Rows from block 2 of the audio encoder, named by matrix and row number. Each number is 200 + 40 x the weight over its row's rms, rounded and kept within 0 to 999. All counts start at 0. After the name is the row's rms in percent of the matrix's.
# fc2: MLP down (encoder.blocks.2.mlp.fc2.weight, 256x1536), inputs 119-237
fc2.157,095,172,277,184,169,218,224,236,222,157,218,153,236,187,179,168,205,205,152,183,275,240,235,161,177,278,167,220,196,213,240,148,212,221,129,152,210,125,159,235,130,178,226,221,251,203,297,145,225,131,123,159,223,197,191,177,230,177,242,179,220,214,235,201,228,204,221,160,151,232,203,237,200,191,226,231,204,200,156,220,179,195,214,205,168,240,157,237,190,279,146,248,144,140,164,167,161,239,224,211,301,177,143,165,196,162,128,166,146,176,223,201,291,189,181,200,241,258,182,145
fc2.158,096,191,223,258,255,247,224,251,185,190,193,194,159,194,190,176,228,218,219,236,245,154,237,212,261,266,197,231,153,220,230,240,243,247,251,251,171,156,178,197,215,253,190,182,191,214,257,242,175,185,182,156,190,252,233,195,223,210,199,193,201,188,217,202,200,207,144,217,217,191,227,189,263,186,183,223,226,204,258,233,184,174,206,239,185,196,233,242,177,254,216,228,246,144,275,227,268,278,269,238,177,217,171,137,216,207,172,206,194,185,271,189,203,268,245,213,204,202,228,192
fc2.159,103,205,175,230,207,185,159,236,134,206,148,142,191,231,198,187,222,184,242,164,187,148,193,241,186,210,215,242,244,217,164,233,167,268,207,229,181,184,240,267,117,226,189,151,186,150,204,222,189,178,174,180,159,166,124,194,155,226,186,253,169,198,171,150,212,182,209,249,187,159,257,160,249,98,130,167,223,184,234,263,230,200,201,203,213,96,204,168,250,192,181,244,229,218,209,210,174,158,208,213,191,237,155,191,183,217,215,248,169,213,228,108,160,219,229,216,308,181,194,209
fc2.160,100,235,107,213,266,215,156,188,173,220,226,219,195,217,159,214,182,150,208,180,249,236,224,186,202,188,169,214,213,197,170,123,180,197,302,213,194,143,172,217,218,184,187,125,202,180,122,187,188,181,207,182,177,233,214,271,186,124,122,231,151,143,233,216,144,234,168,180,215,221,231,233,202,192,167,147,192,180,168,184,291,148,200,206,148,225,222,190,185,180,277,222,244,230,258,233,253,198,227,201,113,206,163,235,194,162,232,254,238,203,169,140,200,193,196,176,176,221,223,167
fc2.161,098,181,214,212,202,193,246,162,186,171,203,155,199,157,192,186,217,193,169,253,155,171,245,134,200,176,226,135,182,155,192,119,260,163,141,137,103,228,157,181,210,186,212,224,172,209,145,127,254,169,140,130,215,191,152,185,281,188,233,178,247,186,193,133,164,198,217,191,195,272,218,182,171,202,206,235,166,232,159,217,175,211,159,200,242,258,189,141,215,197,170,192,255,154,131,163,162,254,203,151,222,243,205,168,233,230,136,132,183,183,114,167,201,159,238,202,212,223,167,268
fc2.162,097,111,212,220,135,176,223,185,144,179,158,199,202,195,166,183,198,210,197,192,180,179,222,205,191,135,144,222,262,198,187,223,185,196,150,232,206,263,225,225,143,103,240,150,158,194,180,233,164,233,155,176,213,210,262,232,179,166,183,235,200,250,194,181,237,160,249,225,111,134,245,52,202,184,176,223,204,161,213,214,147,99,210,222,188,218,230,174,144,211,234,214,255,193,245,200,217,263,256,206,264,194,213,263,201,218,239,272,219,170,214,212,204,222,229,262,273,218,130,155
fc2.163,102,226,216,149,117,98,173,135,195,236,197,150,145,192,178,232,151,200,195,194,224,210,154,250,160,189,136,264,224,212,216,217,230,206,238,184,254,203,210,203,273,144,246,163,237,150,223,216,210,253,229,194,177,181,248,209,184,216,140,190,176,155,174,200,144,204,184,174,158,77,190,161,204,252,276,165,226,184,268,189,93,158,167,150,148,135,203,237,199,289,206,186,181,183,216,218,164,196,213,187,202,236,188,270,192,228,210,251,168,180,239,182,164,190,197,170,215,197,166,207
fc2.164,089,115,195,234,167,253,231,311,190,173,247,220,189,195,178,203,250,262,202,218,199,331,195,161,230,251,171,174,217,233,179,197,219,183,211,152,206,177,159,225,172,197,257,208,170,218,259,208,185,184,203,184,233,264,180,215,194,246,235,162,212,172,197,192,215,238,210,202,183,180,163,242,173,248,148,222,217,231,173,184,172,238,179,247,125,225,217,203,244,228,186,178,183,218,220,208,227,217,171,196,214,177,174,156,238,158,199,184,206,193,163,262,265,173,242,238,206,332,161,223
fc2.165,103,205,209,172,199,180,212,227,208,227,262,221,218,147,241,232,182,196,173,188,193,188,234,209,237,240,244,245,240,158,221,228,150,127,254,131,141,183,230,180,237,218,109,256,209,205,154,147,289,221,223,172,212,206,180,188,250,154,148,165,229,200,238,206,229,158,220,254,286,190,190,204,225,178,158,218,178,189,206,189,160,152,224,207,211,135,177,147,173,228,186,153,238,198,202,236,233,183,200,190,225,150,163,209,181,169,171,192,188,164,254,223,211,203,164,205,249,184,200,227
fc2.166,084,222,241,164,180,177,267,225,289,198,226,176,238,141,213,192,208,202,135,147,277,151,194,196,153,175,218,196,147,140,199,180,167,217,166,209,211,136,259,194,189,237,165,194,292,130,221,170,189,191,199,195,243,152,212,117,220,170,214,240,191,136,199,133,179,180,189,196,312,218,195,201,176,234,185,205,225,200,133,170,125,210,112,170,204,218,179,137,239,216,220,138,129,156,149,183,186,189,145,197,197,181,177,251,236,211,171,203,183,196,156,255,185,106,189,128,233,143,258,121
fc2.167,112,197,144,229,176,118,178,219,164,251,203,167,245,131,221,172,209,169,254,203,225,123,156,300,230,138,211,252,179,223,256,276,206,266,198,203,152,191,208,210,256,195,140,268,220,240,193,243,308,264,163,252,169,199,201,276,192,170,253,235,147,101,225,207,216,238,186,290,173,145,248,239,250,132,189,157,260,146,231,210,162,166,204,200,155,240,229,183,235,207,196,194,220,181,205,195,165,198,237,256,158,226,162,218,264,255,187,232,156,263,239,174,168,225,189,131,212,150,179,191
fc2.168,098,165,241,179,168,185,170,182,147,186,244,186,129,178,247,179,226,131,202,193,141,303,212,211,129,227,259,158,139,216,233,150,290,196,184,142,235,171,203,221,238,211,192,180,222,218,124,160,179,171,176,165,189,225,253,215,144,245,208,156,225,218,225,224,170,188,188,138,223,210,172,207,195,228,240,240,201,225,155,235,131,200,218,246,134,219,172,178,223,203,202,250,228,237,209,193,217,234,231,263,242,295,226,182,233,181,166,145,234,234,160,202,209,192,228,290,258,182,198,196
fc2.169,097,220,174,166,77,203,211,183,147,213,153,172,214,143,208,175,210,188,205,216,201,125,93,195,110,189,232,183,213,228,200,204,221,178,184,135,268,242,185,176,203,174,246,246,254,169,162,185,257,169,214,219,246,168,182,179,220,248,225,199,251,193,201,196,220,134,71,269,155,228,228,315,161,167,169,172,202,158,236,200,228,240,219,171,169,216,177,222,229,127,186,142,187,174,185,154,195,154,158,207,59,197,150,122,246,200,190,183,196,222,135,231,211,198,183,167,261,196,238,215
fc2.170,093,195,205,222,204,157,243,137,220,233,220,173,223,141,238,130,148,211,151,177,194,132,181,219,177,164,246,202,215,179,244,197,173,282,164,209,124,237,270,250,202,216,231,197,196,164,201,217,199,202,234,269,168,183,189,184,234,160,227,257,150,139,139,263,236,281,213,212,158,187,227,163,251,232,150,184,258,218,232,153,222,184,188,117,232,212,217,232,194,159,206,165,180,240,231,202,208,144,177,161,161,151,163,258,230,172,188,235,189,199,207,165,233,216,206,231,187,149,131,198
fc2.171,093,203,178,216,155,234,195,234,228,183,216,164,125,202,140,191,177,224,249,166,223,212,188,249,187,206,184,177,269,221,210,225,238,193,191,195,224,206,206,180,200,163,256,182,293,133,234,199,112,166,179,172,249,178,231,129,252,196,175,184,224,154,175,247,219,152,230,163,210,240,186,134,169,180,187,186,202,201,223,205,146,168,177,189,238,150,178,228,172,243,186,180,149,164,163,218,173,207,116,243,211,207,203,111,210,141,162,166,178,228,220,135,227,134,181,215,155,295,142,221
fc2.172,093,226,235,194,166,186,236,177,214,245,135,223,216,223,209,181,190,159,189,235,215,219,226,215,194,183,205,292,263,205,147,251,191,190,272,198,229,193,170,178,231,174,223,204,213,140,116,200,208,227,243,272,226,192,218,199,202,164,177,211,199,272,157,213,135,172,220,232,114,196,221,149,180,245,133,198,212,120,287,215,246,205,249,192,237,174,227,300,129,262,214,141,237,205,216,188,186,252,185,196,176,192,183,131,199,210,241,258,269,267,161,159,130,221,240,168,197,295,187,197
fc2.173,088,190,144,149,216,285,255,151,257,215,97,210,157,224,176,252,182,213,208,194,186,188,256,238,196,135,200,224,161,211,105,153,242,169,239,176,118,181,161,221,169,173,185,211,175,204,166,230,222,271,216,179,165,229,245,162,224,271,240,238,192,145,193,186,178,193,258,233,138,254,229,67,203,223,257,265,234,269,191,229,188,230,196,224,207,242,272,219,211,216,182,223,232,189,135,194,242,175,162,246,235,190,158,209,226,319,172,218,262,270,189,249,249,186,208,201,128,247,206,238
fc2.174,118,212,232,158,232,215,172,173,177,130,221,163,166,238,223,135,138,221,205,234,206,208,181,221,153,185,255,186,253,215,226,186,208,181,172,175,288,214,181,146,198,213,212,227,215,145,263,177,174,121,156,161,169,156,167,213,226,217,163,129,199,221,165,199,177,191,155,170,217,227,213,241,182,177,216,139,158,149,186,215,203,187,171,162,140,144,150,244,227,183,166,153,124,150,189,149,162,153,128,201,167,240,129,199,164,201,177,153,163,203,207,158,205,135,126,179,159,279,233,306
fc2.175,092,223,179,178,183,194,255,261,171,202,181,225,192,229,271,143,203,211,214,231,193,107,212,239,247,93,216,184,191,215,244,182,188,216,202,159,141,250,213,231,197,226,147,284,228,223,216,181,163,159,114,194,188,171,214,260,290,283,287,139,193,243,189,218,243,171,209,184,268,151,194,244,221,145,250,102,184,158,189,206,213,187,208,234,181,165,184,225,199,217,211,218,113,188,148,199,197,186,166,161,176,249,179,163,221,185,201,149,196,218,187,299,187,182,154,239,163,190,139,249
fc2.176,090,196,130,175,163,150,185,221,183,181,214,223,178,218,182,246,145,259,162,167,149,236,170,227,182,137,227,178,296,203,228,241,94,114,201,157,167,218,220,198,124,194,211,224,142,127,216,181,235,104,121,178,231,143,212,184,180,203,155,190,221,208,194,203,188,183,230,248,267,199,193,240,190,174,182,211,183,143,204,125,184,214,200,88,183,101,199,254,220,129,202,155,239,154,219,194,185,199,173,240,229,224,134,265,190,203,211,197,210,202,187,184,227,202,166,244,168,174,221,211
fc2.177,094,179,213,176,181,238,137,256,146,174,221,163,182,239,180,245,189,188,147,208,189,153,159,206,177,183,147,249,170,175,159,257,257,157,217,152,161,189,172,188,239,236,167,244,252,197,197,204,198,230,258,187,165,158,247,225,204,205,150,172,219,175,140,224,243,187,201,142,196,207,176,177,166,240,182,185,190,213,276,191,223,175,187,221,187,180,196,244,184,218,204,177,222,186,238,208,233,180,166,184,180,223,206,137,198,158,203,195,273,200,192,229,183,167,188,153,239,268,255,213
fc2.178,108,228,202,232,184,153,221,188,190,228,262,210,183,221,179,224,195,208,252,157,226,98,170,248,204,123,170,211,185,184,165,233,141,150,249,209,224,213,209,257,231,135,173,173,155,162,161,164,198,204,214,247,88,260,176,222,229,224,176,217,171,214,160,239,193,169,246,197,207,192,203,213,217,234,172,256,213,201,249,136,267,149,233,163,234,204,248,187,150,267,240,198,185,242,244,256,169,170,165,166,266,202,208,325,172,215,275,248,263,228,142,104,79,227,207,232,172,105,153,178
fc2.179,098,269,94,234,228,193,255,118,182,190,179,190,235,184,160,191,204,209,266,254,238,314,235,226,190,145,225,209,189,266,136,127,161,216,163,217,239,181,216,232,182,184,255,210,209,234,102,170,282,218,200,194,145,198,251,243,194,183,183,226,201,263,255,254,195,215,274,194,197,179,195,164,203,213,184,216,217,236,113,224,150,195,222,239,168,165,183,136,175,156,216,177,188,213,136,176,162,265,236,215,214,210,178,324,208,193,200,183,228,252,255,239,245,224,215,241,185,219,214,205
fc2.180,098,207,193,190,202,234,208,135,279,167,110,221,217,218,207,254,158,256,150,231,187,212,149,220,175,186,205,205,194,232,142,230,240,199,244,219,257,247,153,146,167,158,279,78,209,147,170,214,187,232,217,215,152,257,172,97,184,106,184,200,158,131,217,171,150,199,233,157,188,241,194,196,200,191,239,203,229,239,210,178,209,147,200,172,130,166,248,162,141,152,239,250,174,244,104,194,135,183,194,203,210,210,199,232,155,241,255,196,152,188,184,141,164,157,254,156,174,232,209,234
fc2.181,120,211,226,246,227,233,203,208,283,253,216,230,215,188,197,275,173,235,174,177,260,304,273,239,228,225,189,256,92,200,133,208,191,196,243,234,166,172,242,214,215,180,225,127,242,177,169,236,235,254,206,225,133,277,176,173,238,167,191,258,216,213,236,282,218,236,235,265,191,195,173,199,198,275,158,246,265,228,255,235,261,196,192,219,190,227,307,178,159,192,211,223,310,249,178,252,250,258,288,275,180,163,268,276,216,243,204,239,213,213,223,232,189,271,264,230,180,206,181,218
fc2.182,099,138,198,222,227,228,191,190,183,212,178,224,177,231,152,248,196,201,144,170,259,180,244,203,201,245,150,205,124,199,209,237,245,230,212,288,309,251,248,182,173,188,249,196,197,165,208,229,165,180,229,196,194,262,231,168,234,188,150,259,187,183,241,120,226,212,191,162,179,181,185,252,200,260,157,199,198,172,229,114,247,204,213,189,201,207,218,249,247,192,238,148,186,230,211,235,228,190,177,168,198,186,227,179,200,169,219,222,189,243,202,244,272,228,207,238,159,312,258,209
fc2.183,099,244,161,243,225,253,167,139,200,204,221,177,152,187,219,247,241,151,213,180,192,219,257,200,198,226,193,192,181,171,141,113,177,189,220,174,248,232,194,234,244,180,185,149,246,215,181,114,146,262,250,209,153,176,244,213,159,190,151,193,124,239,227,233,200,176,116,157,180,318,289,173,158,271,262,207,191,223,181,243,181,163,183,245,162,262,182,177,115,163,178,136,191,230,200,199,206,207,181,244,183,170,208,218,184,209,215,193,208,201,194,260,194,219,236,221,231,147,156,128
fc2.184,085,171,265,183,222,175,223,73,199,239,199,161,212,198,185,137,184,170,165,207,213,199,217,241,180,251,209,245,105,172,204,233,167,250,243,207,231,176,245,207,198,267,197,191,213,248,145,206,254,236,261,200,172,185,238,265,230,165,232,212,257,180,198,221,160,236,200,173,206,109,233,203,228,212,189,184,216,180,181,195,208,211,273,172,201,242,172,251,228,232,241,187,213,199,208,174,153,237,188,260,228,99,34,172,244,213,170,213,145,246,262,299,206,196,188,297,320,238,160,243